config = dict(
    dataset='simulated telescope pictures of galaxies',
    translate=0.06,
    downsampling_factor=8,
    encoder_kernel_size=3,
    decoder_widths=[32, 64, 64, 64],
    residual_init='none',
    optimizer='ademamix',
    lr=0.0019,
    lr_schedule='cosine',
    final_lr_fraction=0,
    weight_decay=0.09,
)
Rows from block 10 of the encoder of a small image denoising autoencoder, named by matrix and row number. Rows with one number belong to one channel. Each number is 50 + 10 x the weight over its row's rms, rounded and kept within 0 to 99. All counts start at 0.
After each channel's rows are labels from the 100 images, of 14976, where the channel reaches its highest value: "responds to" is what is common among them. Only what is clearly more common there than usual is listed. The data: simulated telescope pictures of galaxies.
# convs0: first 3x3 conv (encoder.blocks.10.convs.0.weight, 336x192x3x3, each kernel summed), inputs 0-191
# convs1: second 3x3 conv (encoder.blocks.10.convs.1.weight, 336x336x3x3, transposed, each kernel summed), outputs 0-111

convs0.65:44 53 41 50 73 50 50 42 49 42 50 48 37 50 49 48 49 52 46 45 37 50 53 42 50 52 50 46 69 53 56 51 33 50 54 50 49 00 50 50 50 56 50 50 56 50 52 47 06 50 51 50 52 40 50 57 66 63 50 49 56 59 50 67 49 51 50 77 58 51 52 51 50 49 50 55 29 53 48 48 49 52 49 27 52 52 52 41 51 51 50 50 50 50 51 61 45 53 41 58 62 60 35 46 41 46 50 45 51 43 59 53 55 43 50 50 08 50 50 49 50 49 50 35 56 50 52 50 50 45 60 38 48 64 57 41 37 50 59 66 56 50 50 45 51 43 50 49 56 45 41 50 50 38 57 55 50 70 45 66 42 51 50 42 55 52 46 50 51 58 54 44 54 50 49 50 56 51 63 51 49 78 50 51 44 61 44 45 50 62 43 60
convs1.65:58 52 53 50 44 51 50 30 50 50 50 33 54 51 10 46 77 50 49 49 50 52 50 19 49 51 49 17 59 49 50 56 38 50 49 38 50 32 55 49 49 44 52 53 52 50 50 54 45 50 50 49 41 49 38 50 35 46 53 50 35 57 39 16 45 50 50 50 50 53 53 53 47 50 50 40 50 49 49 35 50 49 35 47 50 49 50 51 38 43 36 37 46 50 52 54 47 49 56 50 50 63 50 50 56 48 48 49 37 50 00 50
responds to: many stars; winding: anticlockwise outward; many-armed spiral

convs0.139:55 46 41 50 45 50 49 49 47 40 49 47 52 50 45 50 62 46 51 47 34 45 76 57 48 44 50 44 49 50 34 43 50 52 51 59 52 49 46 42 46 49 50 50 52 43 43 48 35 45 44 50 53 45 65 45 48 54 50 50 61 41 50 50 49 50 50 42 50 50 59 56 51 54 50 41 46 58 50 39 40 51 45 50 51 48 48 18 32 50 54 32 50 50 44 26 44 50 41 53 29 46 41 48 51 00 50 49 49 47 53 51 49 44 50 44 50 50 49 51 50 54 36 50 58 55 48 44 50 92 43 47 51 52 50 45 41 56 48 49 51 50 52 43 44 36 50 38 49 54 49 50 50 19 61 52 50 17 45 20 55 47 48 52 50 45 46 50 52 56 26 32 51 50 52 52 50 52 47 50 74 52 50 37 51 49 54 26 50 50 47 52
convs1.139:49 48 48 37 31 48 47 82 44 46 39 76 49 46 49 53 45 52 42 48 54 54 46 44 52 51 49 53 51 52 39 41 61 47 44 41 54 25 50 53 59 50 50 52 70 42 46 53 56 55 49 42 52 49 53 35 44 34 50 49 50 50 50 51 54 43 50 46 83 46 44 58 55 71 53 52 51 50 44 64 49 56 44 54 55 27 41 33 65 53 49 36 50 42 52 50 37 50 49 53 50 58 51 64 52 51 66 50 46 21 48 50
responds to: many-armed spiral; winding: clockwise outward; winding: anticlockwise outward; barred spiral

convs0.61:36 40 75 55 36 52 56 52 50 55 47 52 44 49 44 41 49 53 48 64 43 50 31 45 77 49 49 40 44 46 44 50 48 43 49 42 52 50 50 43 40 39 50 51 51 48 44 94 26 48 44 47 42 59 50 56 50 43 50 52 61 50 50 43 48 50 52 54 58 49 49 48 46 33 45 51 36 51 53 49 49 43 49 53 56 46 41 55 31 44 50 42 50 48 47 61 52 45 42 47 71 44 51 49 31 46 33 66 51 53 41 45 46 47 29 50 44 50 37 92 48 56 60 52 62 49 51 52 50 58 43 52 44 41 51 51 49 48 49 49 53 49 60 56 50 28 50 71 29 50 74 51 50 41 50 45 52 68 41 52 48 63 50 63 49 50 49 46 24 47 80 51 48 50 34 53 48 51 88 51 50 50 48 48 39 51 33 52 50 47 58 39
convs1.61:55 46 50 50 47 54 53 55 49 44 39 36 53 77 46 43 54 49 38 59 50 56 47 52 49 54 57 45 58 54 48 40 73 51 49 48 52 37 69 45 37 51 54 51 99 46 49 53 47 61 48 53 69 50 49 50 33 34 43 49 51 32 56 46 48 46 34 48 60 50 52 50 44 70 51 57 48 39 54 57 54 53 49 50 45 54 37 59 43 71 55 52 50 37 51 50 26 49 52 57 63 50 54 47 53 48 50 51 45 58 45 50
responds to: many-armed spiral; winding: anticlockwise outward; winding: clockwise outward

convs0.229:47 49 46 50 57 50 50 62 50 29 50 46 99 50 52 50 50 49 51 57 50 50 50 54 48 22 50 47 31 59 47 50 50 60 77 50 51 87 54 50 57 63 50 50 62 50 53 50 50 50 54 50 50 54 50 50 50 50 50 59 50 50 50 65 50 50 50 50 77 50 50 50 50 72 50 47 46 50 50 45 50 50 53 50 50 62 50 62 49 45 50 50 50 50 49 97 55 43 50 48 49 50 48 50 50 50 50 52 50 42 50 49 50 50 53 43 50 50 48 49 50 50 54 51 50 49 50 61 50 62 50 51 50 47 50 51 50 51 51 51 53 50 50 84 50 50 50 50 42 50 47 50 50 47 43 50 50 51 51 74 39 50 50 50 52 50 54 50 50 76 50 50 39 50 75 50 50 50 50 50 50 01 50 50 42 50 46 48 50 50 48 47
convs1.229:63 50 50 50 99 50 50 50 50 50 64 49 50 50 58 69 13 50 50 49 50 50 50 50 50 50 46 53 50 50 44 57 50 53 39 60 50 50 41 50 54 46 50 50 50 50 43 50 50 50 52 49 50 50 50 40 50 61 50 50 50 50 50 50 50 51 50 52 40 50 50 49 60 50 61 50 50 50 49 50 47 40 50 50 50 50 54 47 49 48 73 50 51 50 50 46 48 50 50 50 45 50 50 52 50 50 49 50 50 53 99 51
responds to: many stars; bright star with spikes

convs0.251:56 56 48 50 60 50 50 51 00 09 51 66 52 50 44 55 33 20 47 30 53 50 64 51 50 51 54 50 50 51 50 50 47 50 50 46 51 48 50 50 57 48 50 76 48 50 40 52 51 50 58 50 69 52 50 55 70 52 50 51 48 49 50 48 50 50 50 51 90 50 52 50 46 51 49 49 66 59 58 51 62 66 51 48 50 51 60 45 51 50 50 50 50 50 59 51 52 45 50 34 58 56 52 49 52 48 50 67 38 64 20 60 65 50 50 63 56 50 50 50 50 50 50 51 42 50 39 50 54 38 69 55 47 40 50 51 53 42 54 51 60 50 50 51 50 54 52 50 46 48 48 50 50 50 52 53 50 49 52 40 54 50 50 62 53 61 51 50 99 49 49 75 51 52 43 50 50 53 50 49 51 52 51 63 58 43 54 48 50 50 57 57
convs1.251:51 49 49 50 53 46 50 33 55 47 50 51 53 50 40 49 52 50 51 54 48 50 50 49 50 36 51 37 42 48 54 51 46 55 58 48 46 43 42 49 57 56 36 49 50 52 42 49 47 46 50 51 70 47 49 50 46 50 43 50 49 51 46 49 50 57 50 57 62 45 52 49 49 19 45 49 48 45 50 47 42 48 34 50 54 45 46 50 50 47 48 46 39 49 50 54 52 47 49 50 31 29 47 47 70 46 48 51 55 43 49 47
responds to: many stars; barred spiral; edge-on disc

convs0.240:51 57 44 50 50 49 50 52 40 42 49 97 51 50 65 39 51 32 40 60 51 50 58 50 45 52 50 46 39 46 49 50 64 59 78 48 60 50 50 49 54 41 45 53 50 50 39 53 07 50 47 48 51 54 50 47 51 45 50 63 46 45 50 62 50 50 50 56 74 51 43 46 55 53 39 53 47 21 50 44 49 41 50 38 50 50 55 16 49 33 44 50 50 50 00 49 52 38 49 50 57 45 46 49 56 47 45 57 49 49 41 40 38 41 55 50 55 50 49 50 50 50 50 54 35 27 43 50 50 62 50 48 46 53 50 72 50 46 50 53 49 50 50 66 49 48 50 32 33 48 50 50 50 50 49 53 50 49 55 47 47 48 46 58 48 36 25 50 37 54 60 47 49 50 41 50 48 50 58 48 50 41 45 50 41 51 49 63 50 48 42 50
convs1.240:49 55 51 52 31 50 32 50 51 50 54 59 31 50 50 19 54 50 50 40 50 50 49 51 50 50 50 43 31 47 50 51 38 52 50 26 48 52 55 50 48 49 44 49 50 52 50 50 51 50 50 57 50 52 50 58 62 49 37 54 50 47 47 50 55 49 51 49 52 43 55 45 49 50 51 50 50 49 49 51 53 55 51 50 62 50 50 69 44 22 52 50 99 50 47 24 46 57 54 52 49 51 50 50 51 52 50 50 68 54 38 50
responds to: many-armed spiral

convs0.113:41 17 63 49 46 50 50 44 44 50 47 48 44 49 48 29 49 50 54 48 52 48 46 46 48 51 48 34 57 35 48 40 51 46 48 52 49 52 50 45 43 50 50 45 50 50 15 44 45 47 46 49 52 03 50 29 50 46 50 47 52 51 50 51 49 50 50 41 49 49 49 49 42 37 50 35 43 59 49 49 50 42 49 47 41 45 41 49 39 42 50 43 50 50 43 25 47 59 44 44 07 45 46 49 50 50 50 48 33 51 18 51 21 51 49 34 53 50 50 36 45 51 45 35 57 51 47 50 48 55 47 41 61 50 50 56 41 54 47 42 63 48 49 46 40 49 50 50 48 44 00 46 51 50 48 52 50 36 36 46 42 49 50 44 49 50 53 51 36 48 66 42 40 45 46 47 50 55 50 43 47 45 50 49 49 22 47 51 50 44 44 45
convs1.113:50 49 49 45 49 37 49 74 50 51 60 53 52 60 49 50 39 54 53 53 50 42 48 49 52 51 55 50 41 49 50 41 54 51 46 47 50 59 39 50 49 53 51 48 18 50 32 52 52 47 49 51 54 52 55 47 99 42 48 46 43 47 64 43 62 50 46 50 53 42 47 40 45 51 51 59 51 48 43 45 50 50 10 51 51 50 50 49 50 58 50 47 99 54 53 50 48 45 46 45 35 52 53 52 53 53 51 50 60 50 49 32
responds to: many-armed spiral; winding: clockwise outward; winding: anticlockwise outward; tilted

convs0.15:52 45 38 50 52 50 55 49 51 50 50 52 52 50 47 36 52 51 49 52 00 51 53 42 49 00 50 52 41 52 46 52 00 47 51 45 51 51 50 64 43 52 50 50 99 50 47 51 56 50 49 49 43 43 50 50 50 47 49 54 49 50 50 55 50 50 50 37 44 50 43 46 51 35 50 35 43 47 50 25 53 51 50 50 46 49 50 43 44 50 50 50 50 50 50 53 49 47 44 50 42 32 35 66 39 48 48 43 55 40 49 49 49 51 46 52 53 50 50 52 50 49 52 52 61 49 58 46 50 56 50 50 52 50 50 48 57 51 50 48 54 50 65 54 50 48 50 50 51 42 39 50 49 51 67 48 50 47 40 48 41 40 50 42 50 43 50 50 49 49 51 44 53 50 49 49 48 47 50 48 50 50 50 50 46 53 49 52 50 50 51 43
convs1.15:48 42 34 52 57 47 45 49 50 51 50 39 50 50 49 49 51 50 50 46 48 52 43 40 48 54 50 50 28 50 50 39 50 51 53 49 53 49 51 49 61 45 48 50 48 50 50 51 46 49 43 49 51 56 52 50 43 43 49 00 48 51 51 50 51 50 50 51 55 47 50 97 48 45 38 49 50 52 44 53 54 49 79 49 51 50 30 00 61 19 50 53 50 43 30 69 46 49 64 50 50 48 46 51 57 50 50 52 58 58 50 47
responds to: many stars; barred spiral; ring galaxy

convs0.66:54 60 48 50 09 47 50 52 41 40 44 50 44 44 48 55 39 53 59 61 50 43 56 54 61 48 52 37 54 47 46 33 46 39 52 36 46 59 45 50 38 39 50 50 42 47 42 47 60 50 43 50 51 52 50 41 42 39 48 47 34 46 50 56 39 48 50 19 33 49 49 52 42 48 72 57 37 49 57 52 77 52 44 34 45 34 41 28 41 51 53 44 50 50 52 30 49 46 48 31 44 34 41 63 38 56 50 52 47 62 15 47 53 49 45 54 50 50 43 43 50 32 48 60 43 36 52 50 37 39 52 54 54 54 50 65 47 46 34 46 43 50 52 37 50 57 51 28 63 49 24 46 50 45 36 43 50 27 42 48 58 48 61 68 42 51 36 45 59 45 43 51 50 50 42 45 52 43 43 49 42 39 46 50 50 49 38 91 50 50 49 49
convs1.66:63 53 48 51 24 40 57 34 50 52 50 63 49 24 49 34 61 51 50 50 48 41 49 54 49 33 54 56 00 39 47 26 40 54 58 43 43 51 34 47 51 50 48 44 31 54 45 50 49 35 56 49 51 48 49 48 59 71 16 50 50 43 61 64 52 51 48 53 46 34 50 52 53 44 46 51 43 50 51 54 45 41 45 43 56 55 58 54 50 47 51 42 82 42 49 47 55 51 35 41 01 52 50 47 59 49 50 57 62 54 38 40
responds to: many stars; winding: anticlockwise outward; many-armed spiral

convs0.98:56 22 46 50 52 51 50 44 50 50 30 46 47 48 25 49 53 39 43 52 50 47 59 41 45 48 50 50 50 47 44 44 51 43 45 52 54 50 50 49 25 50 50 50 51 50 50 48 42 57 41 49 61 49 50 26 48 50 48 38 66 48 50 52 48 50 50 46 54 48 39 53 41 43 50 55 56 67 32 46 51 51 37 50 44 46 56 13 40 50 49 39 50 50 49 49 47 44 50 57 16 54 48 49 54 27 55 50 33 55 48 68 49 49 44 37 57 50 52 43 49 52 50 48 50 56 48 42 41 54 42 38 46 50 50 38 46 36 48 37 50 48 43 42 49 47 50 49 56 51 50 50 49 46 48 27 50 41 47 69 51 48 50 61 42 37 35 55 25 38 46 51 63 44 00 26 50 53 52 26 50 53 50 46 47 51 36 34 51 49 46 40
convs1.98:40 49 52 47 52 52 44 55 47 51 55 48 47 71 51 51 51 54 56 53 50 50 46 51 50 49 43 39 52 47 48 44 51 41 46 51 47 29 51 49 49 53 52 50 26 50 41 51 52 48 47 41 50 53 50 49 45 40 50 57 49 50 48 48 60 47 50 47 46 48 27 31 54 40 50 56 85 53 30 92 53 40 48 52 45 50 51 57 53 64 52 49 96 58 56 49 45 54 56 47 39 80 47 53 52 58 49 51 43 49 53 51
responds to: many-armed spiral; winding: clockwise outward; winding: anticlockwise outward